Weights of a small contrastive image-text model.
Training: adamw at rate 0.0012, 12500 steps, batches of 256.
Rows from block 4 of the text encoder of a small contrastive image-text model, named by matrix and row number. Rows with one number belong to one neuron. Each number is 500 + 50 x the weight over its row's rms, rounded and kept within 0 to 999. All counts start at 0. Numbers have three digits each.
After each neuron's rows are labels from the 100 texts, of 14848, where the neuron reaches its highest value: "fires on" is the input token at the peak. Only what is clearly more common there than usual is listed. The data: simulated fluorescence microscopy of cells. In brackets: how many of the 100.
# fc1: MLP up (text_encoder.blocks.4.mlp.fc1.weight, 1024x256), inputs 128-255
# fc2: MLP down (text_encoder.blocks.4.mlp.fc2.weight, 256x1024, transposed), outputs 128-255

fc1.45:500554500500500500500500500500500500475500410500500500436500500500500500590500372500540500500500500500500500500500500500500500332379500500500500500500500487622500500500500500500396500500500500500520539595500500611500500500386500500500588500500653500500500500500500356500500500500353500391452500500500616500614500500500500500500500500500500500500500500500561500606500500650500489529500
fc2.45:500500500640500567500500500500500500500635504500500500500500500693500500500500500500500500500500500500560500500500500500571500500593183500500500500500500500500543500500500500500608500500500670500500500500682500391500576500500500500500500500500515500500500500500500500500500565500530500606500500500500500500500583500500278500500500500500500500500540451500500500497394500500500500500500
fires on: "yellow" (100)

fc1.613:500500500427500500500500438500500500500500500500405500500500500364500500589500500500500500500423404447323500500560500500500457196500500515500500500500500500500500500500524500500500500500500412500500500589500500500500463500500558500500500500500500500500656500547500500381402428630500500500556500394458500500652500500500500500500500500500500500500500452496500500500500500579500500500500
fc2.613:500299423572500500420526567500500500500515500539564500500500595541502500482500500500500500422500500500689553455500459500500500751500473482451544500422541500348500500500456500500363500500412500500500504500529500500369473500500456500668500500464500632500500500431500500500500500500546500611500500583500500538500500500500500454499532500500567386500500574500500500435531500334500500500518
fires on: "many" (100)

fc1.692:500561401500500500500500500561410473500515500500500500500500500485333500500500466500500500500542500500462467500500510482414500500500594500500500500631429364500501497639500500500500518500404397458522689500463500557619399364500500500395567600452425500500454500522500584500444500575500500459500500500500467563545500574500578476500400417500500516676500500500500480500500500500500500500500
fc2.692:532414500504371500512500500503494507555475534480482500497497500449586526505527517455443525382479481449500500500513482458549512500500408470573500487414512613503529526414500488551638464500500591500478418539501551492422552551465500508532409500532559496538604554500456500531518500500535509487500446442500500437384498468507422522443539477500620399418497332552627408550489524403379480452500
fires on: "<end>" (36); "long" (33); "thin" (31)

fc1.172:572444561569500450500500500500473500500545495500446472464500500500471500500500500500551500548500483500500500500500500601500500500500500537416500500604408472609488575500605500500500500446500500539500565500500500500529500500550438449500500527500500354419500592500500599500500500591548431465500398435500500617572500460538450500552500500500500500449500500500500433500465376551471500500407
fc2.172:442438500510500536402546545466500500483500500496566467500500500500508500441434500500500500474500439535523564500586500500554503500471500523603500500434562531500500500473401454432425587496626500518500458500500467541467496585414513520502500531575584562451500378500599438528372570442456517507500500500481467500389530487500591500500383471500502528500464428547555505455563500500545507500500
fires on: "nine" (100)

fc1.624:500500500500500392592500487500500500500500500500400500483500459500275500500500500500500500500500500500500500500500500500349494500500500560406500500500421330500592500500515500500500500500500500489500500500500500500500598513500500500500627500500500500500500500556500565563500388447407500500500500500482500656584500631500656500500500428500358500601500500500557500596612500500500500500500
fc2.624:507500652500500546458387500500567500500500495500541395500500504429500552518447500500500500500542500505500500500413511500596500345500468500557457395500500665500500500465500500500500500500667574500500500500500500458500500500500568500500500500500500500500500500560500492500500500500500552500495500360436501500380500481500404534500500574500457553391541361500505500500500560500500500500500
fires on: "membrane" (52); "thin" (48)

fc1.254:500391426500500359500500512500436500500500500572500500500500500621500500500500432500500500417500500500500500500500416500500461500449562581500500500500500408500500533508560500571500639500358500500500500500500440500500500500500500502500592500500500500500500500500500640500500500505500500458500500593500444500653500500500633500500500430500500423580479500500500500500561500500500500500555
fc2.254:521622645427533566500500452500593500500500500431559459556512500426500500500466529500500500564502500500500489534442523469500518283510500500557500438500500640500466500500505500467500500500653560500500512483500500500579500500500557500482457500500500433500500556565448500500500559500500567500500501389437500466353448516500409577554505578496485587500553368500500501500500540516500534500500
fires on: "<end>" (55); "the" (45)

fc1.415:500516500500527500500500552500500500537500500500500500612500406458500500552424500500500500500443420500363589500500522500500500308456551500500395500500500500625612500476568500500500500500529426500500500500412500500554500500500500500426500500461500500500500500500500421500405500562500564422500500465500500500633500396500618544500362539500448571500500500462500441500500441500500500532432
fc2.415:500308427576437475434530564500449500500509500511525500475522586551516486496501520507500500479500500500638547500500469500500492798500439459462542500446555457362534500500463500500402500487437500488500462500532500500399482477473472500617454516465578586500441500417500500500563500500532448580563517559549540522500519453505500473483572500533592397500485552511500562425489488349541465500497
fires on: "many" (100)

fc1.122:500500500500500500591500377538500500500426552432500500432498466589429500500399500500500500626500500500500580500500490500500500500500500441399500500576500500616500500571525500498506509500500500500586519500491382500500603500424500341411500500520593484425500587420500500470500329500500360500500500500456500557500500593565500536500500500500504500543500555474500500500533454605547500500500
fc2.122:648500500500500472493509593524500573546586500500489598500517500500500452500447649500443456541522500486500460500500487543500483406559430620500500500468500500500500554445500497551549500384500475605549441611500500537500500500500500500500490493500421502497481500592459500504500474544500529500454460408381500500500500510500500500500500447500384500404635500464484500415480547500347497500500
fires on: "nucleus" (76); "magenta" (19)

fc1.335:511500500534500406500500411598500500559334615500500500500500500462500500500388500500500472500500500500500593500543500592500500500553500412500575500500500500500500500500500500500500500500500500500574500500426450451500618500382438345500500500546500432453534500500403500500500325500526371500500488500500500608500500500500500563405500500500615430500500500430500500500500397500541500500500
fc2.335:500430500500489455464500623553567476562597540499500500500500532500500500500500552500500500505500407463500500485525466440545500500500455507504439500500546500500422500500500500500674500500548500510500500500500500500493407547500468492500500586557306462434560579500509533500500500581500500424500500500452500435500443451500500500490518466442500500402500372491667500500360529500399500500500
fires on: "nucleus" (100)

fc1.653:500554500500516500574500500453500500500500500500410500500500500418500500500500500561500500500500402500374500579500500500500500278434500500591500500570460500628629500500500500526500500500500500500500500592397500500500477610500500568500500500500500500500500500637500500367500500556500572500500500500498500500500500398500500500500381500500468552537500442500500415500500500500500500500500
fc2.653:500305441562432483439514567500439500503502484530537500477535585543511500509511500497500500456536501500658532446500500500505493791500436462457500500443562470356526516500467500500405500484438516500500479500567500500402478484474473500641459500463596597523431500426500500500500500478535447583557500558554535530552508500508500476490572500527573392500500553500500562425501491360551500500501
fires on: "many" (100)

fc1.23:500500500500500500500500500500500500500526500500500500500500500500357500500527500500500467500500500500500500500500500500500500500500500500384500500669500500654500500500603500500468500454460378500632649500500575632500500500500575500500500566500593576500500500500500500500400378621500500500500500500452500500616500500500500500500500500500500500500500500500500500500500500500500389500500
fc2.23:500434500500398500500435500500500500500500500500500500500500500500500496500714500500500500366500500500628500500500456500500619656500300494500500500338500500500500500500500422490500470500500500500500397500559597500495500589450500500686500500500500500541500500534500500500500500500500500500500500500500500500469500500500426500469647500500500500500500500500481500500360500306500500495500
fires on: "<end>" (90); "rim" (10)

fc1.76:500500500500500500500500500500500500500500500500395500573500500500500402500500401500500445500466332500500430500500500540500433448500500500500500500599500500500548564500560500500569570525461421500500546500500500500575500500500500500393500500500500363500606399551500629445500516509421500500500395440566500500500500500500593500500452500500500500500500500500500500500500408621500528500398
fc2.76:424465452423500490435500577413500500547500500500559528463515500475527620469500500500455500500452621500539614500600407456500541557500500500532535521398567500411500428500433468500382500500541491548528500500500571504477416500500500500500444500470500663500500576431445374494500472500519499500514627553500570474456500500536596500500500500500537500596474487591500457500500620414500500500568
fires on: "nine" (100)

fc1.168:500500500500500445500500375517543500500500500405500522407500500500500570500500422500500382500500500500500500600465500432371500412500500500340500500500500617500500500500429500594500535500410500500458500423458471428437500394500381500431373500500500500407508409500500460417500500500586383500437631500500500592500500500617500500500500500500500500500500416500500581500500500649500453500500
fc2.168:500500500500500500500175500500500500500500250500500500500500600500500500500500500500500500500500500500500500500500500500590500500500500500764500500500500500500500500500500500500500500246500500500500500500551500500500500500500500500500500500500500500500500500500500500500500500500500500500500500500500500500500486500266500500500500500500500500495616500500500500500568500500500500500500
fires on: "nine" (54); "around" (46)

fc1.604:500500419500500500616479482500491500533500500420429500500500500500419427509456500500653418599500428500500419439422500590401500500500500500465541537550435500500500393500500495500500500500500436544551500500500500534564631500479500500500445500500500500373601500500500500626571500460500500500500408386500380434500500500378500515500500500467409500586500550500500538500457500500500500607500
fc2.604:470525500500521500391500519500473602500465458593489494500500504500609548445500500500345500407460561465514500577540500437500500489417500500557428500452500581425500650500548508530423499500500500431444500518500500500500441500500500528454519401500540500578401500500500516358500483511528518524500532583500582560500489498636523477500413551514586500420500500500464424500535500513500500449499
fires on: "yellow" (100)

fc1.326:427500403523500407589500500500500500503500500500438500500500500500351500500538399563605500500500410500500500500500500500410447500500589500500500500500354500500500500500500500500584512500500406436522500500500500500500419352500500500412477500500500500393500500500500665500416500629500500316500500500500500500540500500500500411500408500500500500610500500500400500500500500475644500500539
fc2.326:500426500500460500500500500500500521505500500500500500500500500500556500500500500430498500294492500500500500500563500491585519500500431500469500500347647601400500500453500500500618500500500554500463472547500512500500500563500500500500500500428585471500555460500500450500500500500500500500500454500500432500476500451500468502487500500500562406412500349561648365500500500500322500500500
fires on: "nucleus" (60); "around" (40)

fc1.623:500567500500500500500614500500500500500563500500420556577500377461500500564500500500564500437425431500391500533500549500500431251471544545500411500598500530620500500532500503500500500503492442513500500500417547500500500581500500500500500500500500391500584541620500448344405500500500554500500435429500500491500500426448589507413383500430462605500500500500516429500500500500500500500457
fc2.623:500326434575453500419532558500442500493509500528527500487530582548501473500503521511500500462500500589647540500500481552520494784500455478454500500452565433358500505500465500500396506498429500495531477500539500500414476470486481500621500500459592590510426496416500500474500500500543453593567499559552536530575518448505500476498561500542554419500500573500500562418495482358542500500492
fires on: "many" (100)

fc1.527:500500438500507500500500401500500500459500500586437500500382500500500533454500500577500500500403564500419449500500500584500454500500604544500465500500448409644563500500608500438500500434500500500500500500500539606500500500416500500500551500556502500500595500538547500500542313500434500500472500500428489500500500500500631583500500500500500500448500500500566500500500407500500568500500
fc2.527:505500500500606611409500406500533488436432512537500421560541391514539579558517500500500495500530578569565461539500548541585500500513517473436465444454425500482432503500496437533500452534545500562543421398515565562440580475500500471500565500520500500561404500529500468442500500500500488646515500500500500522500500500500428500609525582501500530445500500493500564489517491347536500447530
fires on: "<end>" (100)

fc1.626:500382500500500414649500500500500500497500615500393500425500500500357500500500500500500500500500500417500436500561500500331500500500614500500500560628331410500500505500500500500500500613422500500500610500455349500500500500500500500406627600500500500379500500500540500500500440500500500500500500500500503637500500652500603500500390404569500500500500454500500500557500415500500368500500
fc2.626:500656500371500500500500500500613500500500500500500500500357500500599500500500500500444546367500463537500500500500583500675424500500409500500500468415623627500500590407500500500671500500500562500500512519500500500500630500500500500500500500500500478500500500500500500500500500500500723500500500500500500500390500500500481429500500500500500487406500286500518448547500500500333500356500
fires on: "membrane" (78); "around" (22)

fc1.356:500500500500500500640402500500373500500500500500500500500500500500500500500416500500500500500500463410510473650500377500335500500500500500500557500500500500500500500475500500594682500500500500500635607500540426500611627500373500344500500500500550500449500624500439500571500500500337258397500500453500500594500402500500500500500500500500432500500500500504500500602500500500500500500500
fc2.356:500500500500500500509500500500598500500500544500500500500500523580500340500500500426500645500500500500548500500500500500500500500500500500500500500500623500360500500500457500500436500500500500500500653500633500500500478605500500500613522399500500500500500500500500500500500500500500500500500648660643500500500500500500500352500500500303500419500500489500500500502451500500500500500500
fires on: "nucleus" (68); "around" (32)

fc1.618:488474500580604500500580500500500382500500500412500500427400500500500649500371500500534403500500500500500500500500500500411500500500500411500500555500383488500501440500500597358500500500341500500529614500500500538500500411500500500500500500500500518517500500490477500500500248543500500500500500414426500500500500500500557500500500500500500380546500500500500436570500436512500500487569
fc2.618:500500500671500500500630643500500500500542373600500500500500500500500332576500500500500500500500500500500500500515654500500500500500500472500500500500500500500500500500500399500500413500500500500500500500500500500500500500551500500500500500500500500500438500500500500500500555500500741500500500500500500500500500500353459500500500500500508500500500562487298495374500500500500500458500
fires on: "<end>" (100)

fc1.651:500500500500500500500500500500500500500500500605500500500500500500500500500500500500500384500500500310500500500500500500500500343446500500435500500500500676588500500500500500500500500593500500500500500500500473500500605500500538500500500532500619568500500437500500591500500500441500500500391500500500500560500500500500500500500545500525500410500360500500500500500500500500500500500525
fc2.651:565500500500500500500500500500790500500500500396500500500500500500500500500500500500500500473500500500500500500500500500584500500500547500500453500520500500500500500500500677637500500500500500500500500500500500500500500500500500500500500500500479500500500500500500500500500500500500645500500500500500500500500500500500500500500500500500500503500500500500500500500500500500500500646500
fires on: "yellow" (100)

fc1.528:500410500609612533500500301500500500500500500500500500500500500500500500500323500405500500500377500500500500500500426592500500502500500500435555605500382500500399500500500500500500500500500500500531500444500500500500500564429503500500500500500500442500500500500396500500500388435500359505500500500500592464404527500500428500500500500500500420500500474454548648500500430500500500484500
fc2.528:536500483500413500527420613506500500561500501405500467500500540452500526500500500500401473500500442464456500419500500386500500500500461492532500500500671559500526494461500500481670500500500594419449500463500500494500500417500500550500344500500500504536489500554500500500567568500500639444500500398500500500431500500500500500500500500471500500500500395500499427500500597500378479500500
fires on: "<end>" (67); "long" (29)